Weights of a small image classifier: arch vit, soap at rate 0.0032.
Rows from block 5 of a small image classifier, named by matrix and row number. Rows with one number within an expert belong to one neuron, the router's apart. Each number is 500 + 50 x the weight over its row's rms, rounded and kept within 0 to 999. All counts start at 0. Numbers have three digits each.
Before each expert's rows are labels from the 100 images, of 14848, where the router gives the expert most weight on average: "top examples" is what is common among them. Only what is clearly more common there than usual is listed. The data: scattered letters and digits in many colours.
# router: slot weights (model.blocks.5.mlp.router.weight, 64x128, trained with AdamW), inputs 0-127
# gate: expert gate (model.blocks.5.mlp.gate, 32x64x128), inputs 0-127
# up: expert up (model.blocks.5.mlp.up, 32x64x128), inputs 0-127
# down: expert down (model.blocks.5.mlp.down, 32x128x64, transposed), outputs 0-127

# expert 28
top examples: the character I; largest: I; count: one; the character Y
router.56:544551465537448434533569415512548491561470449541579427479497491426545514403447543576581429538401426501532494544524535516462446399478536531534451553529473551498471445535449550482471475507470479529592544557534494428513502462534407499501456563528423576591589531508566552426534584471456426485421470471467477580529424518513502422499561460479563549524453440421498517474527431500428538445492
router.57:570551480500442418501558426476589553528461454443536442533495523490501451394517570545550444482410440446572478582537523550444411436439560542573493544518467526494460490525436541419503459480498530463586542454530504494444570484468440510498466503554417589591574461530580531444510595523495450503463452507429482608535430524568507471481537475525526562526514405419510509430524487443421492511524
gate.3:513505573534455495425435441598500550392471573485522523462529450472466536498511527522449540371404504544548477534435555498619468545589461498595443493528516482528504516512544537474488494418532424543428476506480475533333421479513457420477521397499486569503481529515538436519579438561534500463536509556525497459467506540435523525426515437521448502520473426545494521555491434585501505556415
up.3:401508508487490572518524468429536525623609429451504445528463515549574461486472384451564507607489479432500552506509488496455506555403430522454589518533517477401517578561452495442570565597445444522495446549488496458570558525541563525568448558487479476552473464432506579482447521491519535471427516571547390472546476422504473564499523525552562514472532539432560474560475518500511465504535
down.3:468595504411489468508483529468402461516555384508474455553655498466544534419482432412586541537427545503514486421522514518503530520527504535461466549588439418507543589435511465459554496478476455474539546581471592485509553530441478511537398529535481503616379464468531543439393536502516479401482541498442463494528463429479548600526498532485488522480571499523509497513467519504481505494453
gate.4:502442496544482417572546477484434493431504522527495511472621461444630445474543575525467474463479496551515492562460488530421533510568487386459511555455490484394523593442551481541521511421519394539430460503448429562467535496628522467470416513490477462452526537483441491429508509561508534511529511466484543424613476496410480475570518497383520481517496485554447454456414509512526592508515
up.4:523504381487420525408414418546503471506565505478509600516458525578536548533428354413462554553461545404547506523517462473598523490440534494508555396503465606398482567464552489523554504493489525516498520525541508492441543460542557567513476489493539501426508571465518515578537584400495554539495499514458468530505481508478541619505463408546499506564499476514438513455443499466563482520566
down.4:385459441484553503501584517553533545478478504484555469548426516491430499440462463452536413407493516560468470466514590473501481379546505521460520537547457559479581550433490466616514478492452416481576586445490498451422614444480398484482468522548488466525520481479378516503587512496504509562420566428424470497556414533581484527532439419539533478483512468518509484524528435476504524425477
gate.5:562458532446472362416506445531448480543512581469524503482491399440445555474456566535546527507476447550412532424496536507586433437511519445488447486522475521507533536580584524454535572430557488514546482513530482500494479541487475533553496531569557579576519469588560414440543466448481481489390507495530467537440562530584467467428484451456604554440495507492408497465431510468424468600524
up.5:509468430544552490556444485531493516455514358461523505527470550539475451457503547435448475513470557620545547541443484485490587530542499480448494547447564491517463578541465542511453560436433511544480505524443559410544504507453546483496377495413464409447417475464473516548504404577453506451505481489494439514458551555447486531491524604531475482358493489556601488532395483537475493454586
down.5:395511570452424520485514508488535580500443478425558442524495405489387524491460518525558558516456430540484490479489496496429400451505520505551380430469485516490482458578487588525588547463455529518432564450501474462493615581555597536533546521509589444540469468501531471438472577578505392506499490501425454487417496547509505463528505524550450488569468541592498505490541532398433451499512
gate.6:559563426522496564532465457524488532525459508535459452547538401574532432493454473436506529537566477460503562664558515496516517400440524480525498477554519514358460610509547433582482546471543514550419475539515487519465509578526464552495503499526544553423492477554353499506506473500421480536505472516470496492533504404453444515558466479421446474439512437522545558403510495552613501464516
up.6:579523513468518473495492469479537576467457549537478357465542468515449472507514554504591536545534429475440532612542462491509521451420523460464509612492490504324564548444503459610423521516453485544468476596503491537455460533502498409474494563443524536448502485600431470509445541449488506514526471497552517523555492478457477475423516476514411524453624434503519491418477580546457545516443
down.6:556478518536511475493495457597567595492599462549497530477530471441476499480462474376419528398519431414528431509546536432475478482488452489490508496510527490471505522483465490424393510536566456514516496452443560517451502413436567510524524532593550525517400511535414497636554468570508589423539509500466505605505546515466490541463480584570482501460445457612501533462459428576504496453467
gate.7:491556522497480523570534439459439531481488461473518535479489457468485527432442474522482584514473489602503502551531577476376481520506546516466582483477534418454521607603509548439485532536534540513479447496473514460566457512437437456509447501492507510499447540612511559507386576504502458470507519622421524427456475598467519582478440515537533605460445590635563530472452453519494468504423
up.7:551499544525429459554579504520454452455513481498590512441510444536578520472505471484461458561471515561541561525555595433438474496564612449503466446497489401425509511644525518497519540565521464515501474505496490496547505471574495536439467530491549544529379597485535455505449554550528463441512476560509503460486471533435545577496438512600537572507460558577583506405403465584467481431430
down.7:408556449405549428554444503413558489601513513394443472499443564538518532481511493520514457477493537511517491487491460445511503484468456522607487426457544452433501420484538539465465591496520591517476504467458421513481549445577637510453462479410463490541500465504588506588514461545492508510522489494531556511463497400493425549465532487487605539399522436552551496527599537424500539595529
gate.8:501439610518380521486456510497522465496399535531526559536547468593501530474470480503432569513486431581514525559596530455453513523481450491542515487518447433497407536516482512539459526533481446608468470464568544468528497536542626530468513469402559516633490538499550507541582487573442509456437468574485517469459449562555373545455504541500514437470445422550546518520572530433561456473497
up.8:571433564581636520489501469536500543450466494486536577530502511439516493490551563497481548540540477556530418549564579471378505515526471470388550455549494564560524438553581531499519494490535526448508448613479371536564420515432434501497468545462444424529575538584447572523419483440554482473559489475538479455467548495470483510540547533553470500422447476480512499487486594472454542410493
down.8:503525524601472526611490515524436489492501505368465396563474311530493570494545468518487485543450572539464459446551500491498433523513486568561532529505523472541457510508520501473437499472494591442453478511500543558527498568548543481597461476373515533464421467482532519479512548507525512527587508569498509532591467527421463415388442525524455485531474421472562503552397544476546459496540
gate.9:458547504426400454582463488475528515523520509438491488463523493530540529490535382389555573610589471459478451510443546520393584519419392410429516422495471530541510525591502511553444488481537538566557495534514462515474428538553564563464522548562548545532497520502504443492488446524442526517573538589515539486591486497484493535492516473482448479606563450563448524477433410570552514512464
up.9:484468515501502504546585459493552498451439521523539522503463495533545504396463493545454491423457498475483504517553407503447592530557514548497520475544438508457501549600561550473471507466353460549624490504524447545474439434579468501531477445499464469447491617490596496448485456485539533441381532454513508440499543553615463484570528463500529478502577534531430544502456600517407503553612
down.9:526613464561478458530531482522557443474344546504481541448555555428511446406542490517425434454526548524471464453438552559513477497508496418381498496515518528527440527535504520552525536470526462530616563548398462356480454501466442584483535482540490435449467564530535487524472616447481484536462542472476534474624481497550487438482505553466435524470506554481425548545522496565489447531519
gate.10:489457518541497499568542510571518477472576469403502451506495504545482547508484497433571527465455520573536475431468562492442504491465474488471583480454413527519507442486490551630538465505489447439552538540463487515453513445489381558507468420524527451428548461531475458507545560452462459538586514546631531453565480433528417603525532554436516437463494453455507597533589592451546489520370
up.10:475373527509552595528489504497554522407651486517465503489487529496498532508510562440608497355479510566511511545459551441471554577473515463510500507475426488470496513430558541566605550507445451466532476495470501465451432517469485556505467469440546494525510502573469461526580502482436556533666573559479443479495499502499414465480581477439518460509471510441549484472547491385514523586483
down.10:519564509487468526532543510453518542474492477395465431428445510486487481502573357581448543488478546527537557588486476477458498489462441472456476415530633532430482461431545480497494442547548437502479480554503446536469585508514505464483535542461598530532646554465539496567469605467534591439479515536652503502458445474543464493503480483473528547517467493547515470558545492583474539399553

# expert 8
top examples: the character 0; largest: 0; count: one
router.16:533467441457464486601424482483394478497438471557485565471534511475616450498564476450642456507471474500553539580421394530540489521480496517493547602475443568507521539424474547520537497540485545602439509514486556572499464511473422492436500606488543491484542529434511487453537529425476517475497406550442533505494489435501568449444532459498572519573533563574537493406461588562475551475464
router.17:492426429450470486547454475463408468468457460503443583525511535538652448521548478481626452568551487557562504518405404533520470482472540530465534561462516533492568534482430459537580467498570562603480511516495530555497497472461402445421503573517490529422518507446476464448470529457497497491486439542411591522511483435528560474412530448490547562569543599523559537426513543547453547473493
gate.3:589458463523502484556451610472589545460466460487476465444515621582536538492541485497468479522574444588458418564452542503512514547552475464430470527477551566458446535585471513528534429601480526608450499514570433423472485504509525431590456526500551367508535486504468432511543537555448452468559522538557526382399526504475460532489485562439458469478490494481500430489481445471453499478414
up.3:441454553451509539401554433530438468497495552477491546540484386434489461474405496504541482473464532429501510402517522493461466434434484481576513439482461441555598459391482514457472534426509447446562456467410575567537529527493487560450512486497487599483468507562501627465512479469534534546432432498442489622590485480540577498542488457548579531540518496465542571495534550511529499482619
down.3:485510467486538516518511501438456433393397427471493516514606498515561497560557472417518483546470486570588501594475533499560470487477563452424436488560537531453561554514432452492484552494520447490487587533518396483548516518480469556523501485572453513487487385529547458408510584447555485435487466531493563517392505461594531636461421452470543483558509490507561514495414608472486489486538
gate.4:420460455520482469495559478507487543508507547535507470596571536477490460482469508535464490547390562467500488579503492490480427440526524554480423523523434511491478472635497446475532493344532574486466428464501502584455546535465589426494612477571488426489482566406505519485502553514473513502628473501441500447507420524441503500473431545561451545483453395523551574431448546491566454559537
up.4:500497530423533486577486537539462466477486485514510520494487525516528542607477541555552482603588446427538460530517518467589523598477450531556561496510565586579573534479409467519528601565471430519506490513542436428605447474539472635471500433499505510507601436517453550521418489494534511603477420506488443580473505529499483582554533550492518514443494563449430559540558412478489443510472
down.4:517498453457445423473494467549513531512451488485510502465486471466453494452514541454494634437533599446505535474521428481439393536386587366520538489537533444456461488487604528523552515569482489379512617499468500447521512432535527573513483553457551460507484441592500469558529464520476503472504502536536520418499500434534529464471547533457527471488546618424554505573443479474578465589583
gate.5:507401520467492466400424490622521480451509516524432520539614508503485542542512560487515487517483585554517528510371517434481451412431488510569506508462504525553440591497542473494526414546453520484486542466462436574544429559471534584482467481500472579440496478449420544469481467479481473556518451555502496498564566543414474471508502482447504485525579422394522556400589475525569598551451
up.5:482528445503452557576488538413507510517543478529565461502502552462519514384453437463488521522509434500486524549574522567506547601555528463419489497527494496462593517502453494457482584522505507522573472522535516452463513335506433480478537522522569398498589497523538506519499573453527554514508583496500526444436435434557555544522468507486459484473504534614525400569402530514392468391592
down.5:527478429470513444485454532581622509436513520489598592401480470601541441500477503533525505567577429536586559585499494561490540462532511545405500509538474477501365474586513540531540580507442435558531388454512503460469542542541551458573539498460505504509481517536488540500479517570583450493419512453476461500474477602439485462464512459445525507450526539478473579503550563500586421561449
gate.6:487499418532423465519419469536546468501465418485573490560564551499455452540520498534454525453432554515497431536528575558420520593457480427463533566445563530443435489521486442479538452598484467470442545530494547388432495543535393445485525534548525492524544414537627414542574525443541570487511474557552499479476543429548546456447474485597493480473558521533501444460548461590538449549445
up.6:511471550434522536473543514480454515523518551532401456409455466533540516502479494485565504508617482477473582459442452446588504417542515566506489415560450439562576533422523543537450559439473527524549482523476436591544488441446600535513477470433474548494456570449397575437400420576451471574483537457474478524531429541481470529528547500384493534536438499494482592568497554427480524486491
down.6:479497480501519478489586554506469388538471404611446433447559452496547508482448548519509432533485550517446563433521432467493524404496479515461501541587496587437549596493510558509416525479516486527508432546486601534428536426467531586444489519550419494477441527547543510565552478517532525372463447411434570473481492496559558516445422481456507531457589552510559471437475505594492480478453
gate.7:473560515474562465584476505498467414484536484569467525450500584542585574505582546610510548539503527487555515449485505549475453546488511465526477475432468498504394450620542503441541412555549491543499522551506407598522439515504497409450504578443553550498520487597496540459517590454517487460509563498551503562516498517496501465528637523553522428484428556410468531499453519470427496395421
up.7:560522436456552596548442595470485537504453503470457572554478445522473385476475482505519458516467433489492494455527522587471425516468442489517482551521500535546601561340500494468512519541485419532533429606580403511497505407567444524535551467512446559470417607458527565570544471436523542398504466504496475516478534493523455449482506540491421453481586518541453549468476516512565517469579
down.7:525528416561448468449451464489510428516487538470508475492551600529460641534540519454427456516490544627471438461530547414499563408543459511529545486503577471547505614397490443519461530556468446497569551532491578495496491552477478536411537463479488490469488667482548561490561499415604459518524537450519523505562461503544581507514478461415509457446537527504424549494567550507500509499490
gate.8:451493517504490491550519440595512489544510443556452491427457458511572399445517463506551564488493424399554494590471495422415472521512485514467500463506514440548520487462422485545512530592435481598492551513482480578545487505503473543488525528534385608480574556600537576476577498402499528497430532531416543534469578447492519449538447561431555476509465541378520548545431482530515562548549
up.8:510420517559481519596517431559505543456498434570455446413394505532514450463545512510438529592527532531530565540523484456490501458459454511463520478496498497464547512479433543521478485575424564575534474391433496430496429459487465561508481558560480495466571608632442517462494548469509516439518459625551517410522462546466499443516421426469497486521596460616554466519437538473497473465551
down.8:437567470478531514473507518449534489521406469487473537488497496420522436431482573460533529558608487514435567520432522586519592472510604616602487463543488413548474472576438476457492512571612536579462540548457525463512508509456507485499426409461511532487450585510540561533449542551558442543542454425438552451436496578527503495486592457475471447548482521575452457466486538478502477391491
gate.9:574407454563522502473488494517506525475444517553542488455533557497540621572467558527552419434531517469586535508437437512580464480448450594463488435416399537442457517434498544485510481484513582517439565481592567427580484457498460473462438494481500468501482555503569543536595497539609573416480461484518556540518506552464467420538489468477518472466614545504586446499517534531458589553534
up.9:578404478520534484527509513511492499470436489536534462513503563493575612559476544524530405434552514504569560468450430526561484520427452534494487424418389529456478479429487562495533450498487538508477551456574546385562547487461475482458480512452523459495450544542560544557598497536575580411493369497500555547492532530479466399512434486449535467462645558482580493527508524502470538556526
down.9:499549564475476565507504582618513493476515508455465557491557499398451576441517499560545423563454611525421524434452482473491440499486447475466555518393545544494507544548589446506498490547482592401400473550420479427465491423531451537524552467522459465446493526522472530449478484499472417461493522614488515509468412486500479511623474504590486580509495547553508475473421485441457490504600
gate.10:462489486438452503429531465491448525524486566476510527509546454491539412598555571488445488460544493509528539555425509502448554441410488490511503481450545566478577533492502415550446525540579546615519502521503443646475477427478570490446554555544528505556503486575526528528510482476542409455479510553472533491638495461463464559453562478341508474375519520523416440457455454465502524541511
up.10:485517439540535462676481511511467433528535500547507515447436519519548595369442508447532538607430535471427490563526464530524495527587522539524547490498449428498455509467504539431545482567461469429542448516477545350585554530518490573496494501473535469490422511500457465430555587466479567527535467513513523531417506557502516441509501509585446535586440498471525491504544590572403482498509
down.10:494527501526505559514567473529464449518474574493513496580474522584473487499552458465473573469536516580640396510484460613356479522385440538501546453537507479528501447462550433409536498504482528417564459607512450513487475419470498467482486464399520565480469509495565531494515582389543484484448559485448593504473445553529533408457483511394518534509520541473493522461430468447506444509484

# expert 30
top examples: the character 1; largest: 1; the character I; largest: I
router.60:510619477549469468502597479562541549484450460541604478541529485408563563470479627463516452558495416477494550506475544526461451438454459550489423551594437386502591461443488500479407430535573543515417488521578528461458475478468514439476502460517550555499543591549576545463481561479439577434516492484506516467493404532556503469485467455469512470512532492476502544482533452488442593404452
router.61:545569431565497471614514563503435496547380439526551434516564516508537489455530598462531502503508440553472449571581550546517486524458471558542438550481457446476640524497520469532446502531571541527401438592511468453489475470395481460442536513505520558507550495548547554407535527461492512458515527492484559523571453609484510491422447501539401518537520479424415467474547526534524601478463
gate.1:474576430551525460509467446505485515418516493567442572553535575519537558465514542538413533493518498450501478393508356488506493422511441619417463416530517501528503483536572486487330495579564543461522410529484597609503437485488572436446436410519493500426564477456461524424509504475426514511457523579505505516490517497533525478519553456556541544566522515522499476474481496473481444449522
up.1:458529446545584447481533480479478454413503491509457536554509578493557550436516519526400504491458523425455559417481385477574527515540479560414473470562499480565531470546562490426423473514543537467482494493444574532515352543486512453483372403469471544527548524443534559416510475433447531488460518585552482563544511455552429539553567502505489515575562508541423482479548475504435444406491
down.1:493517493505540494511490469614545512573555545570515570398540503575482502436463550384525463465533532505501537484582505406420539469435518543470473459500515580499386422533475583437502429541521476484463513479527538530453576648539490461478514516417554556465566424454520537517469564504483534439528447526463458581451546479527449550498493526510440531458622560506491533560573474506391533538470
gate.2:627571592549610465529488450528525449510558475506453515509473496528499552440492522446458524536476505421539498535473466570476572501431488491540530389557475525508559462436556442425384564477495485551514485420529466574425426550539442471579500469455484411473522457550378572483511498501500496508587589414516548434434458525517487531487451511468537566537511502533413603525420514506461537518541
up.2:530459480465429494515527484418504459503558504464518564599451577505412528648598464487469486546515487437516402405510523492583407566493542475537560505426481394572475472465417518497508539480488495432520534615490520491528583488397536492523579473473519535565510538471570530455556419417516609486469431512491515528523466483554550491460499448507473435543493497568465427518515564520481504472413
down.2:471540546479402525332495600496531483393561461484543509509492537411550506485556571483460497538577510457521511494493556451461492516432369529501502379505495544478476565549527497537494473450448583450524513459535534558524558535533582482581392471496560468473567557518548502524386436474535491485523422552434494457509543441486420518490469443474439470534478435523382512536550466490493514482450
gate.3:641463483513434426454526535478553560612505428469554570546524468483479509437453491515424517552510495491445510476486523564534465488471451519443383465454397422465519597596550512519540507531467486421469497581523519472493524413433516575563546484452347392492474448543517524504477466468461493465408537478470523490574459512559488507487479526449412486511537592418524440519553498466454490530498
up.3:372547512518598564555474494501437474417503545534422418449489530523495497569544521473579494480506509506524521503530471387474493498522568465544634561578580583544486412427439496475508504507512538610566530400458499521512485539552467454461464513558660571520533559462474508492565521535532530552538483508553485517431546496446513465478498477541586484507443411593487565522489493521561466470486
down.3:445549467478511444583491499516453482457530413528580508430448531495448508496433486425492514531516504409506515417567556446403452484482387489528429505483500401527462577471458419565459393473476497554539511504473531526472450482514535507471496506588495421409572457430532483612552520493452612552569507549451484609564521535629498495524491593477514514501494558539539535506477552474562537527551
gate.4:487508510557480495531657498516333505525427477505503534478520532435532458528459546535492533508499549488563566597517532490447476402559464491419476464509549411414507435442584536473555466571445529474520549526512559446512499510595541523483585513575477553448464585540469460490478514543570509477441513499471515502500460622445512539544453500556431472500435527520529559493363479577434546496534
up.4:533506465491480543563428562560666554533566537483430418558479531557400525524491420447458461549526485473498460431515503493571591585426505453582532446470410463563523504574479485555446470430520461546503548555507438528534470412424462509457528484436499469505537427508512509527488440460471535496551485499496486453535562395605396489466513508495465499534555487460462471573588527480527508500390
down.4:567478458542410563514577544510549531461378585565574489412586597469530458524505462500464455483550524496505528493502514484513449533502527491508489544536588461501519454485492507552525596523417389525521461554495528469399412510463482481526417503542476469515475501616385522389553400441495539531560441517486485501507487565529530475496382450472492509568475499551525486380523484475536528575447
gate.5:556471592561479493502536518418486462438458585426501519521443434526456510493485458459538520490474463524469502564555478414465448574482543568504587466471374485493530439498555557484430580562569511509473385448528505453496541483499568482456476466496518445573439519490634526536468570502476415503433437554510570499457414553428546563428532476494543518466466504656501457439514541546472464465534
up.5:470563408432556512435428526559568547562465392515545441473567567477466500471487489551445507487567482480527559476410467569486567400486405455498448559561540548478469659519466463539529476435427490498513551489508511545437448530521391484517493495521508480455576494466414477471531452570502568502561577431510475504561516398504483522518536520443457548489549440396522589503533460444562517510498
down.5:540480466623547471603520570541518499580546470495522535440528506548501425568403533503463631570518523449490470502460388495479511498464517502533467510421439556540489535503509482585493484541489510523467467568508474545558482451437405507520482523636554467465413552522482500467463509422471483516520504536449439499570508517495489416539393432562343491511423440481444509487469522604498472493467
gate.6:508497483368517417532465431529460508513586588440410448533482360471604570484585568472516474561552556463527595525494525464554491535488519543464500572556472548484443482467466467536509601477536487535477513413528429502520399539508558486513509511502518586385453467570483544537545494509580524473568485492563467524451463499468512546475448600437529509502569558495489522500504564460474552437598
up.6:491489554401476512445468520521513561508513509508443406503483535389504548508575616502532540409463551532598537535510461467588457521517439516561494452594414508583527523531505475411533572506498468533489530462483483573518520551541412459556464481513557586426504612598488546557515512595485578447508469536413414452404525515470458491519439573518459481487530550466567466496504493500593493484555
down.6:488499499586449448472500490500490478495522569419531669522455401542593560549557460536586474482573532445472493512588541535515521478462582469398414468499401491497486520540419535470522436498477515527463583459457500539442508497459477514533583594517457562440510412453508467448507501458539521510503512489556521425424504613497428456475540502508559457450570580467500537483565515504527472417596
gate.7:536548478560546496543465621588483439511567537468553548500371425513509550488478424434539471485508600347519503502548541520559520493490500470506453440517484507456447511451456502540555529492536497536459534489544480534511502402463543477515528502417506424566488515527500541464396450456419449445455517487575479582572520459497595504519483530457404496504530652539508429570512476563489533518409
up.7:485499442500494520500510491458487576485528474510409497544544486504522541578508654444541583527523543545476481467510530487443428449565491527557538467504464507505491516452570473465510478451507562542498476543573525504591449489482531476512403471479472502463415627574394432481480524537448482528403391509434504477438485494611513467578370574456440569475502443488553436435434542438544445544476
down.7:473448518507606504498502525447541578516554519490469460491619448514508442550413477530594382528542470509439560529458535517402530486503521513563493646462429431479499524492542524563392458456531410450527498486561507459428503464476552475555503514505470575499574412481496515537523540575372504487542504538521504520528563560422456497408434470505450471432526505483455422485478506590493566556543
gate.8:518569514498614546521484445537498402525493592637516493479542473507496557500484514427382500485464465489447459493570510510446432554485557616488521438557540545515402601457420497471477512490509483541567491506511521543465388504449470434502427561504574440498564414530463477458434470536529576486422399449502487497556485515465508442496517511362517469557552438457530533425496499459498536464487
up.8:498597533549586555523511491542494422531491548584546483436546520498519567452535472432391491499476440497465476492560547511443440544486533547470518464558580550504387593433422501472503517528497476541520505479500482535437409517430497425524409560505538433509571359570473475455404438544509579503449442443539512472526498504425475449494517540376510453528579393469492521436508516498511523454464
down.8:478467525549561504504525510473512577521421440438498509558453444517512538511366454482471444424598510487424477478497585573500516529490436527553531553481527501452453569496416543533520448496425581430539528454454505383486491529468456513567551473509461473600470503508439509524512542482484485502521501498490561616493500436535557595468501498487342555419472454450386509538500556617536489507434

# expert 9
top examples: the character X; largest: X
router.18:542538517532442483405554450438514442447584524480460540476519530498505471370466537527457474502445566517536452506529490477376427513555566467454529500543525515497417484540471480515530478455531516504650547503553579469525572453524528486463560501550475453596525425494578595500457460522567467582454402497462468474591545500482458604546531465478487452549507409478527522506546477541594492624520
router.19:590539470502502437462433434447548483498506466437471607521487512467492458385409532530426467476385510484575455541578558445438534480484533518505464482528549544524372485469505494470564547467504501437600538445558514480529584535496516434493532551526403442579461437504474555508545452558603483569507396493442504578518539556550506581562553454492559481559459453446493494507571463524493524572510
gate.17:480497576491505434529446483465529523531474494412464528539473441548529402473473558463508411556501534591576502548555520438448424511531420423493529576468486404505425481547426527519536580571541495499443485414566526604420628538427491476513543549487471522536545542509553517460512564467494431503493397505470523547489527442632416596464503491431520523478486409416510511508513540492473507528533
up.17:516569446534497482408470477538484493485594506517534471511467508522487533477546409540472541529533567439514553403574464530526592593429560428482497450504568644536483605498526423605540504461492540531563509503541484481433427502518490470508480483503491452426462466566374517545509391468503533558471619545509476427529436462426478424574506576432458542506504563489505505561517443464517475522487
down.17:444465423575547432509513482422537535462499535458421439492474483435462592507567514486480440496476450496549611565539465455567480491569491502531447501571505572438434546437567582453474423526504424471575508554589451461559526506548573454470493508495434467418473472512494543582492571595503470446474425374536501398461472512520453522469518560517401515493536523518560481516590443495543423473470
gate.18:551468535515544481591475522459429432534571528424456438493508529528453387478503530490542503532464521520523503529468586470406452588412441523550499461506419451465512470545464601389472442525485451534461545541477420558463551520406474459484440463471476479474589619487621491521470527537476575485545480451470384532504572463613507490406560455495482553537514555556499520515471511544505543518448
up.18:507505452472454536457527521576580544499413475591543513494506525453544608517491461519471519457517490458437513472468394515640500413606534474444506525468546530543480493495551390562504467473551553419509445493495539469529466499580524558526551535540539539550416396508422465443503463414482470486486528521501617471492445560362510517574409507522499508462495486440469473510450599468469500421543
down.18:540535461501555477572507516431447542426527507539419461503497607479524513565565388467533455510466495443464516540543406520484526486537602520542499414576578492524481485436500472481547424590515518494526446522428498554447411498511503416476503459512448502406381550536411444502586512437486572486572445474548399497518488522522520509583562517473561493509557432465490474567522489533525570372487
gate.19:494533468478459514466533487447457433681444418494494564585474469460496538523534432511431482580511511424431510478550512481533498523491477439498563420470534519592461530450542553547486466525423460438620486532534492505527578463469387542537551395551570535492487415493514554575478529502550580554513472525576526430445536430470474527547483562513498522478425510529533407436486432527486516430565
up.19:504528562539472569406553463537474463664474499518494520578460459471428508474511494420502457448498597476460522450527546445491491467483436343504517437452470479571466557448482480543478419603481401470526454568538533472471497474444390470587496492520611440495549547546517580531474507497509555559582481482580454443413454463476491414534544489505489523541466532507519502439483446458511517445539
down.19:448384481482522513591510479390527472434448495502436491516553463537483478460441453468491431515452444499570533521466500630466493445479457565460427559502461494518462503470521464438376497464495544444421472478402528504465488470509522536579539450538517494527445532489593493481503561431522465516484411522547464536521568490500444562471507500569463451461605596509439525670498560497443571552452
gate.20:481537478455529518456540399390472564547513485444461522428504467522465511526424441514489477472473563581501565556496429514466536484442525474468519542528536535413429511475531610552467515571541449526619480508474601498420429517500488439429500477521556370500453461441466560435520476477447470544525488545542483498578405498552465513448512468474436455538511383467544576496548506454478478570635
up.20:541451570548388440518513610524458445477447478449535462549502504527541449513606474479520539467582439466472453497485638448471519521528482534509465431475495530523558475515567496501565435437523552454468479553518446556572510535468579548599482480509482550405535568514474432485514511498575566418493497414534534489510587513505503512559553511470467497478515552544455402583551498414575564465364
down.20:433484635461519510477532471441518474446498487487513520586510520496429598444488563485522344491488602567568505505425536587540469489476485498497509593378436488524486500528486538452392511532459478502568546507469547478428453476449511550507493481476463524381538435558552478587474508505525414508529550435480564436472553435584455523490438466499472555477499573545528508523503584577437489557547
gate.21:530442490506506535524488496460520484573514446414533486544575585552530445537488512531479469460457582480441557528517481463542516400553498353489462497500614569552495492487528418540569456555415502571505493447571607479392459524451419497532513472540405529506438532518504471500502599453418495565551568547445544520452545425466621499534490519460480525568520529493509436526447599556489494482453
up.21:458588478536493477482501470511455511440466541568450532460412495483432573464536437487510547503526466515552390424463533529466472538459535603478582450500448421519499546537457571509459585423545473445575534569444465431623492519499546515468480514456544479482526463392565457503534422544577497418547510478538513509525472524513393468448537463598482532488482545552506618392497425478438540557527
down.21:583508547390465542584437606482523543489541452492457531526563462503503411463447396457583489496410522485574446514484428520512558459419590521529482405512485451523515414497570466543503489474500528570533463518531489512577481456521486523502496447501429530555569484517517516532436469473523552470422449515600486474448491492507460460532524523385520375562432444534518476520483393406509585508573
gate.22:494504572391471459451511551504438481586474490500486490571456489572453435432532558466476515445508524523469510456539595490580612449489446549509506535452458530556525447574467481521522457599589508453547575508429465457484505556530535452500517609522494416408385512429501432520515564559469407524510566539494503496508510494513495487409433440488474370562531583545529518515531518436577546478446
up.22:524531493602507574555491442492532514389552504475468519479485490427562533587439426515532452579488473445500517534504392516450395585496517479503546475545537467409460510399537495494472509407466513579476399541583512546451477406457464548518469432493578603583587471557455562499488479417507561486488471466526492494507534492475554541556575549485543604449489456484494480473486468556408439490540
down.22:443487505499540442482433526501546528450589479493462510500574503509523544483561546531588597593502554459499599523417437513502459541551506501379487390494497391473489485572584507356510529481470465553527492485495585551508478462560576511549479528482477518493520579478519516470526433473539477550535466514486471473442464452428551624461539489411532480515502394534465518601462541471523373485509
gate.23:495510497498434518491533398441476500437525404442469605379483652481511503507474538522499460504473580544517517440496576407412529402523539551450408540552496511520563500477539496522476497527463519501600553556525538490522484441512443497421472543494577475514440480468410440468491441472590478567440429488512516617512572474535545544536425484447533448536598477500484542502565462504533555432496
up.23:537480491465524425447505518540464546600491482516525395632467490483504510534539452447546453525561398478513439463512477544597445500499465466539526449479472602490528475456541483593446474504524494478470505454422461537547429550499573478560552454550415482391467556515546434630521496499441508482513519430494507428618475438458484461554528519459472629481444580474488505524457593485500415528505
down.23:440563500472486502513547538377472479471508517495574485466502467484530512522437563580467605495451471378487507477472513513556569520464554503551406483442505476588546502448589406496517552488519413466566586530555427485563548575547474547610476498473498394489402513501535551471488566479459578458521416467494527514486458478595484486486478444619468455553504499525503451442532524478480532437615
gate.24:446483461511579471477449454506526517495496527536462475516618440490512491473420421551443445482466466441503539482561567469548527547486457584442489424493452513464482472475431488415533599444504485508548500489481633500546422597576526475520603370537594546433587529514547446470441438490502440553474539562479531567504473559543508499538500483502489506549495617600459453543502508586504538557449
up.24:566490524446432517547567564503465487519490444474523509482403562512481513559594598438523553505541550560506458505489411509502492457529527408559529542516575503545528535478540530560484415528492522463461510554503392500444608418429448515472389599490445506518447485506437533516578554504484531433509439419553455416523535436452502474450500450497505473450503413387523498429510490450426454421584
down.24:532518431486447516513429441624495531539432423460441511441458611472469527455460510458501438535523526499559548453615538580537529519498469517440458459490499535496512458571459477452558550467440455420513591595431624455495460546553506519379460564524565583530595425446517488490556523540496528484507569531487477568459471498454531393507447474413433521527486504514462560527455461484533486476438